A small CTC image transcriber, trained from scratch.
Model: 8.27M parameters, 32-pixel images, activation silu, patch size [4, 4], layers 10.
Training: muon at rate 0.0056, 16300 steps, batches of 128.
Rows from block 2, named by matrix and row number. Rows with one number belong to one attention dimension. Each number is 128 + 32 x the weight over its row's rms, rounded and kept within 0 to 255. All counts start at 0. Numbers have three digits each. After the name is the row's rms in percent of the matrix's.
# q: attention query (model.blocks.2.attn.q.weight, 256x256), inputs 172-255
# k: attention key (model.blocks.2.attn.k.weight, 256x256), inputs 172-255
q.31 089:139125113075185123104157143160157138090118101111179155161163145148136117098127112071073163156173133136108172136090190123124148148131094122097092077089158067076142105147102103147079150126125067121193177129068154087095152096134129095118162138161146132088
q.32 129:165098088137075121172155140173128144126082115115113165114114117229161148128097184104111127124104124124136149089095161127072116160147191144059164131127095142123182170161152086094136084143153137136143121129117145076162115121122135144143134105100165162123
q.33 108:206169115073171107129136115150112128122131093059099205109175112114102080184144082132162085170136138143074149167128116093094108108161120121113136128089099111107158129160053133141105098148141131107158115181111116137100090132086099130107052150152125141140
q.34 091:169140108146145124108117158129199086162148088100059173079164093149132087136110163155138126127058097121195108123188088120142163139118145168115121176102103125145138210138115154082137186131113197141084173105091123121050153149136193089117158112090071147055
q.35 082:057070144119118082136098120131154204120175149179132086173096082142183094124157115158111162120091103142150172136160142113076128119149141133128090112203062207153139144069170122136158138134107142105140183163085155096153125115090150140125086111128139122102
q.36 089:090126124104164086177167213151129154131197171090131138119099163089189141223152160179111134123123167136140090117124145191140095142140127104146181100104128122103124039149133134089112112070093105053110082161154084153103122095099114141169145124147163178124
q.37 075:082089134110209099137141092156141168088156088105093067152160144105196109116120116074137241145107100105138132095157120146144165175068132161079072153142170100148122083113131144104123135158149145177113140156056123120156125101058136123142174083154081161140
q.38 071:095197143184079140119193138171166105068123115142137128148122115105093138099138154058188083098087120172112109129132106159117096130109142124114106138148122179160132137092108115087132136166136121111128136157120100122090114092108160076096121146123161105149
q.39 089:085154172144141156166136110094094133097127066100116103135150177138086129180116182130092088128162175103092126127103122093167152072146140099107104117021134164086081147198160156095106136122158161098176114070122097078137172147156105238141144114142124141168
q.40 132:123144143165162168089146149043147095165209087136145123105172162097126128144165154076123108155106126117115133176124128077162143103163111059088132104038147136094129182153122140096066157123110171155154140105153106146103136086126093153111164022109122132109
q.41 123:137123129150090102084157096141153180166163145128148146054057128145138097156102130078127116070120130224148129076140120123130148150195116105078168186133163167080115158128164170063150116163128085128136169091170098187163138125105104129156118191122138173122
q.42 104:152152072093169125105178117122111167120108101133093161097129113123182112155156072158145153192154105138152093100174118171126160135115138101142118141133175067171125080127115160127149119113153102098107185099157105174103133154112144080171184197128112171153
q.43 086:121173118070205108091147174123121135104136125071090106083171119083125105158110108137132114128152161090048154133153156098105185162166153143136109146076121049082090110154147170149080187126136097106128155109165147083139123179133071135145122185126158133142
q.44 084:120151093134100152151157130106107161144157133109154130097143084116156084160053099131105184206122036053126129130069138181136172116139224120155131104173091116097080120131126132124149112146180124114124097087174149156062157166098128097148199145073124148075
q.45 079:188098141132128099096137131110125093123138095080117117066235146113140118123111129086136134123128145092141128126115179134165118147193075166097153159155138097102129122105112159213143114146138121168117097127181107158149074136141075201073127084103153132131
q.46 078:156088168109082120050194165122144133097119185130140148150155107123109150147099135036162120127125159174132132106087120123194073152139130142200174121159152109146111126067090090151133082115137061162124167076207135161154144142125121101153129215075143074090
q.47 091:084199120099157182075098128138174146116115139148102123157107133109146165119059115111136125110126118118047138137152136095137142135091106154125128182069135109085130121105179112119119168095116162151167108138123184176152094153098139121071071166052080114141
q.48 103:108163149059130160120104106173177082115130122092173104064112109172129157099205110160121110221145134107146123128105184150152123130113087118192080102102137123163153122098209099172119127179122109134114106110132212077111151129141111094058115112108127131126
q.49 107:152184129140120132135125088087122149145184125136102144103163113216169092159085140142126132129142160133129132135152159148144108222181179134117151125099062216157042141150159103135156155061113177152103087109087064106158090124114111212160123121102121086112
q.50 089:189128192144102073154136117149112117106153124091138135125128098139092184131181147096158115125127165109094162141096117151135071145096060127081145094139162120149167100082145136104128094108095129169136189149152125145064074132136145137186100132170183116146
q.51 100:127111117121149160111039052090109129160136141154093209138090101151160039104101117181038158136133117102092105116115098149075168164119145220147124121091084112193110103173146072140150133124156101171134133129110124101111107112075166121099133105131131106091
q.52 101:166116125122112167136143140114072122174100152125078157161127148138084178188060084187148142192151142161155116141132121087147121132148176085194164120114137107146126125095075082117107125179137148120113213111105109114110091173159127090144073104132099098199
q.53 092:109079103101112111121117101134093143127088128134095121133103140037113172138148208144109156138181141130165067099156187114154112158137146182155116143157131122125143090161161099134097111162151145126163160084165090126105159143117138148162124155091165181136
q.54 073:113066174142170149074162107120127113129097171151123099127138118170106157154097118157138105109164130146132104161122186131132129165085118124111174133094052165109168198045151112134084118124119176156136109154116171117124172158129150113124092165113143152121
q.55 096:151112124134148088109113162138093154094089120102135147123225071121039097134136182112101134157159107138071114114167132178163151164104103089101128149101109123149088119151103173184122177093124116111092125135177076173094128209162092168129155108140192105140
q.56 124:125135153151122118145111098101096171116151182179099132105161122160147105124166161101094144125114147154153138141135139121080114064104142098156106119056173137094129127155089134148163084068150136130122159132169130111112108177140108076080076120090137125090
q.57 135:129119145147115117110130145117118068116110084075134089139161095171050068135210137135080093140137097130152151180103125116096125063134134190126113213145133121172129120071122080066140098150111137156165153142146151159138154174114159100104097134158137104164
q.58 109:099095101077142108117104134047183105076134151128161130144130105126173187108147137160095156144105145097193121122129136105113149150089144167131124137145142106230110118126118104173121123165095061106109144123107115082108185099121189086165152133139096140117
q.59 094:116115180148126119084145207119103108112095078163136158158122166195120158070188161131131131123071184118136117151135109037154072113122100137125099071074129137155079203155120131158156150131102167176083113121104136142137087112153119173125130102141128146126
q.60 083:112106087192128159101107105139188189061118171073136113121067123120137131213143210126095156118153152123090112131107140093129069123127114112066144105092185054115084109114089159175112075128154072098137147103158102157140163126107084195106147156118173129164
q.61 088:134121137178111113114080111112186119122140139132179160140073161126113147068111177148094094078086078146116102143122126106134120160145088167141114111128145152125087177114134109168148078122103120143110135173097124124125107096108139058060098033143125068145
q.62 094:162135126116117125164088117138171107139096096159161127155143110094138118137021179125159117167146093143204137134089115108103164175112146202153150137164126111127133108102111087169167134168156097163095167154124150113087067174120167047091140174110129098174
q.63 082:119139131071138162049196173162136078089125146126105153177075171094185147122159127086140161077127136119067137141068151134121151116163125153166149096143178110126132140128168123159152125173105168161129150173138114084136134124135153110156021131139088114204
q.64 130:135147144187126173139095083162092153079121117142068141108135144166148151125165132146121153146035119198123117122120107125174117098096109133140082188160118140158146123111102123143134096180148164141123140144121135148126170095134111100113099169167080126196
q.65 103:122155125132240126142110145167120072043188095156154098091134089177160148082137121086088174186144201039158113086066167158143106093148102142092094147083122165154127145102179143116157158097132145146163148172171084140184118137147092117159176099090127154093
q.66 101:144155168141125129122100106127133136206110101158133125137175126131169148131102154149142098100174176090107132150022111118082155148111152146130093161141134120159114171148136149083052102158120097118173151128131094139111196104157165145185073132088149138152
q.67 094:129139067173140131134061155077146129121055115114069045150077146090122141192105118053102160197074190128097085119151101171135093134120109096192177121185153119157149115113164090136137094110127147104172105176144131158128171156123144114157139156139142180085
k.31 093:085106191119112120138063183130165113132163151182074165058118092166152141111113102134081149186117153158153108107079129112070144149180157098174126105134122138122134139094120130159104088100153166095116110140146163164082166125127143119129170148170092077112
k.32 108:113105074094088135158160153137135112124101107082125152197093054112165141128144188074062074137158155124198162087133191159082117111178101116145059089143185065129167097107125128135111153142132135160117130139163087031167177119129119123149083182158073142100
k.33 109:067136117104124118160169091176141109127175104108141154146132129124156096109184127076165127166170151104107157149115124119199112088136136159142112113136139130095101168145103221092150083119156111168131116139103100165119163084132132118140118073118105086168
k.34 099:078132131131125088107113132135107121121103123192156066130127077099120147104125134184183160119156091184091107105103106137075094136140235163153186122090091124071153177139069133117169181117129150121090159071161109103101168149127123142109142048183162066168
k.35 090:180131184095119118088138134148161114175095118144191135101107151134109104158174138099120140140124119194159118146103093104156145107117103218088124060161124127066104127145178142136101091146128155134102093187104109052161121141121144076094167115133205112150
k.36 094:150183076143143178092098112130127060097098107108115134097152170100165124137116164133173142163158158150163152152141177138115101136158085072192176142135091150103110134177123089073099129164136154199144122156107103151115140122122120034165105064136143123167
k.37 089:156140165085124109110139110136154149110167180089103119202106195148082166119159124116124172136086123137161093118150155159058182158131118158088219168118070139084170155123183062153144089132065156095189129127160140155161162107135167093151132138125144161090
k.38 079:123188145160157147162113081139181140160150173057148156171142078099143190143107079110155192079125088169085141073104169163165104093150181128156171081156104138097122107089091097105152084136102156121087138134165159107081111150130183104161144180155147081140
k.39 100:210109142074147161111099188134132137147087075115099127139136159138119131190106093163186095146123156148205145150130120108100126192116151147155079131125095148132135136187153109124093191161140145174146152119130127203140172097128131145155143127108129156156
k.40 120:095191117091123114111120135107197136142103114145160145155182063111084075102179092147139129081145146141134105137182121147102114114158110096142178127129133104120164168167080113101056117136135080126138100166149165172106115142118114177114073102173075124120
k.41 118:168125135146171162203100147114113122140118115122059124180123169070157110166065132090175119129051150122126084148119061164169112115171157140041110142109074131092101137121118188106159134126117169166112158124125125155132126144177131150152164080150195116116
k.42 109:178111037125103126159103139169057144092156112114065128121137137093115132159140145124124189129155150112107077152153114163137166158115114052177171172097132102112117141079103124115156102152158123080137159084187150080099148215140121144191189136165146173143
k.43 084:120132162118121094145118158130099176174094127127069116122116130150149138128110129118102113101138146099149140165139139076127171120100098069129068174134128137153094115082196197067144187206170065154168131175153112123107181117104164214093105125114140156143
k.44 089:107134115145131168150133101140192135088148153146224132101074146133132070138123117159153117100054201102078112148122151131080099135098073150113108140134109116095098165162115141098081084169150091114106101119116110198141092115185096123098118148088117088147
k.45 077:073162134168089120135176081150132106114149147128104131135162135154145140118117106089169218121182181100082084119087111162119116075133176075109162106125147121123124110122157170119148129097170103122149098110159112179114068107132112116076143135101076177135
k.46 079:097129068098150109209142077125093134158132096109111132143118158159153146107121096105141142122146116078095163153148136122095122101135064108127172150128158107177118138164149128173125065155179157108095119092149087081119118098145158171124123107126119165128
k.47 085:134122155171064135103105119123096114211185089136122103103145170146118084163102162139134178128140080069069146170128117177178110116093178046098098093106081156104150134121199199092164121131169150172132093175049099083139100166124116136121103126114134207085
k.48 132:112150128136196108112152154115125167126147165083093148158169198047087085120163132096156113083082121127154140130159077157138166133142095124129106139121103068127089079134115180113092130135099180137143096097104106171102151151166117155091078151148099158156
k.49 114:134135109148119099093150160126186084088069180154180156130133081118089150182121164182179149137129158081158161145135128111155128141117147150198132071138132128124089103160120104103122076115119136159121122166130103123166092112091155090135119111124153112110
k.50 095:155115160107167131142102128115140100149110158122124151145110150090143166119128072116110104166158137161116151143136110096195184148170164147085078106132104155112139115108120138134174149081065123090105139121141144107122136132128142149118141129167125159119
k.51 094:138152123157061115080130131079148163167134101187168068117110142130144083117127152162093094109127072098102158160149161075163115117105128169129106044143151122108109127161143167169090103117168072136117090106107136084161185106104124121117118084130122182149
k.52 099:100093105168107042172139190174128138182111176103065098098144096088103103141126100110107104117169128133105087144154125181122122176133136110116107114132118144109103099125090110147140192122086170141124172127143119017056129136087120171132069140127140149137
k.53 095:102090110164163085147139092108166125113179164132110136143113135105079102164113172126126140133150167128158153121091131140103177122182117108146138117102107117162143087169097135134109081131143219122137073076162114137154084085135123152119111117164112152082
k.54 076:085100112119134104117112141146125066106131099116119134113146102152135177144069118065176118121074146114112087116118117180136175132132132134108070130172153108199123127143148150103145150125134170162133122066170098135109115154134148133138067124160096190102
k.55 091:097108136153120082205154178165112154180108150112104153073159123087124140153109118153133122107078138115105081108170137166180137166078151067104148154119153144118095122088109091127154131143156108145162127098172099125049109115160113174049151132100125161088
k.56 112:085136132100186176151138085125125155113129091193112118138127141142201133164143128154106159109118106200154160125191116150183083084087131133076124155134107092130070063113149142168143123144089118180149140118082077151142116153138168100063154195151145093109
k.57 123:108152162051158108111099188145044075162145140040199150098168105133112193160102131085111061185109144110167148147152155166185125086127118156182114080117104123148126127116165101138128131112145197122153136139133129137098153180140109139144042137151048133117
k.58 105:128175089117124138099118101143166127060087161151087091131088153144148114080125104187131144124165119068120139095198177124163164210127070130111138130191119119157096158076085133120151110082150123113157140122182128128148138094089195121131148122126158078181
k.59 094:162154115079172140156196098083134132059159094132130140184152178139130175107106096105140159091135144128197160138115112128134099082149131202165172102157139168187160101143158139092104074038109140122103104166151170137146142145111130137107124113158129121148
k.60 089:116149048106114137137103144152113114136092144083117092151189124131133120132126101140149116152091121137154118174182188096084148154165144115082187175094131158119117061122099105145189176097108146097122086144119156119111124140126147156174149089102096094116
k.61 085:084174145121137119114181068044126145149117150129171140154136119141154122094149091141094169130149042147103082109106146146121104103130120163148117128192155124091170087073116108146115111068105112070099061125070173083088115172086151159157183090137110096143
k.62 093:110113100168118143131113096137128153214104234085182106134152128111119098126117144190129166161145134077149069131168099210091060115097102087144109147154120141142091126136105105116129109130070082104142197127095163084096117119056178112165087146172145136103
k.63 086:166173150162109125148167127103118116143150119087105183085109147165177074134133141084044107069139047152094152134166123037110124095166134047139137089162117118165150073121196166158141143117146121071109071134104116119164172114181099094184141093134108186125
k.64 104:185120123088062081185155149141136166095117165133137107104203129138119161097076101118151173070079097148145054118155135146134167150115169134177050180171097093103164117142111099213150129150104173115155082131148109178157100172151160128143108201129116155050
k.65 116:103082190157129098092180149123182151113179117119179154123101099082119089138134114147155145089073096186132153135141153130114111131110151099055162158101085120110130161125090138138162140105111139132171168144134143165160113073086138080156080152131177174107
k.66 094:154140123107130132170101168076117086121104135100145066120112125133156186126134142151166133145089145153004149134154113127180214155106111192128095113091132197120155174082150115132124069069095135139156093118160098087134132156156173073132096133102144101106
k.67 098:123108137097117094154156142131127090154127154060155121135133137202142173121137133082117141134134097071115096156080118127170128181156058146125097068162136064109175113160116153116120148136176092087100157058162140122086143193107127152120128165145083149148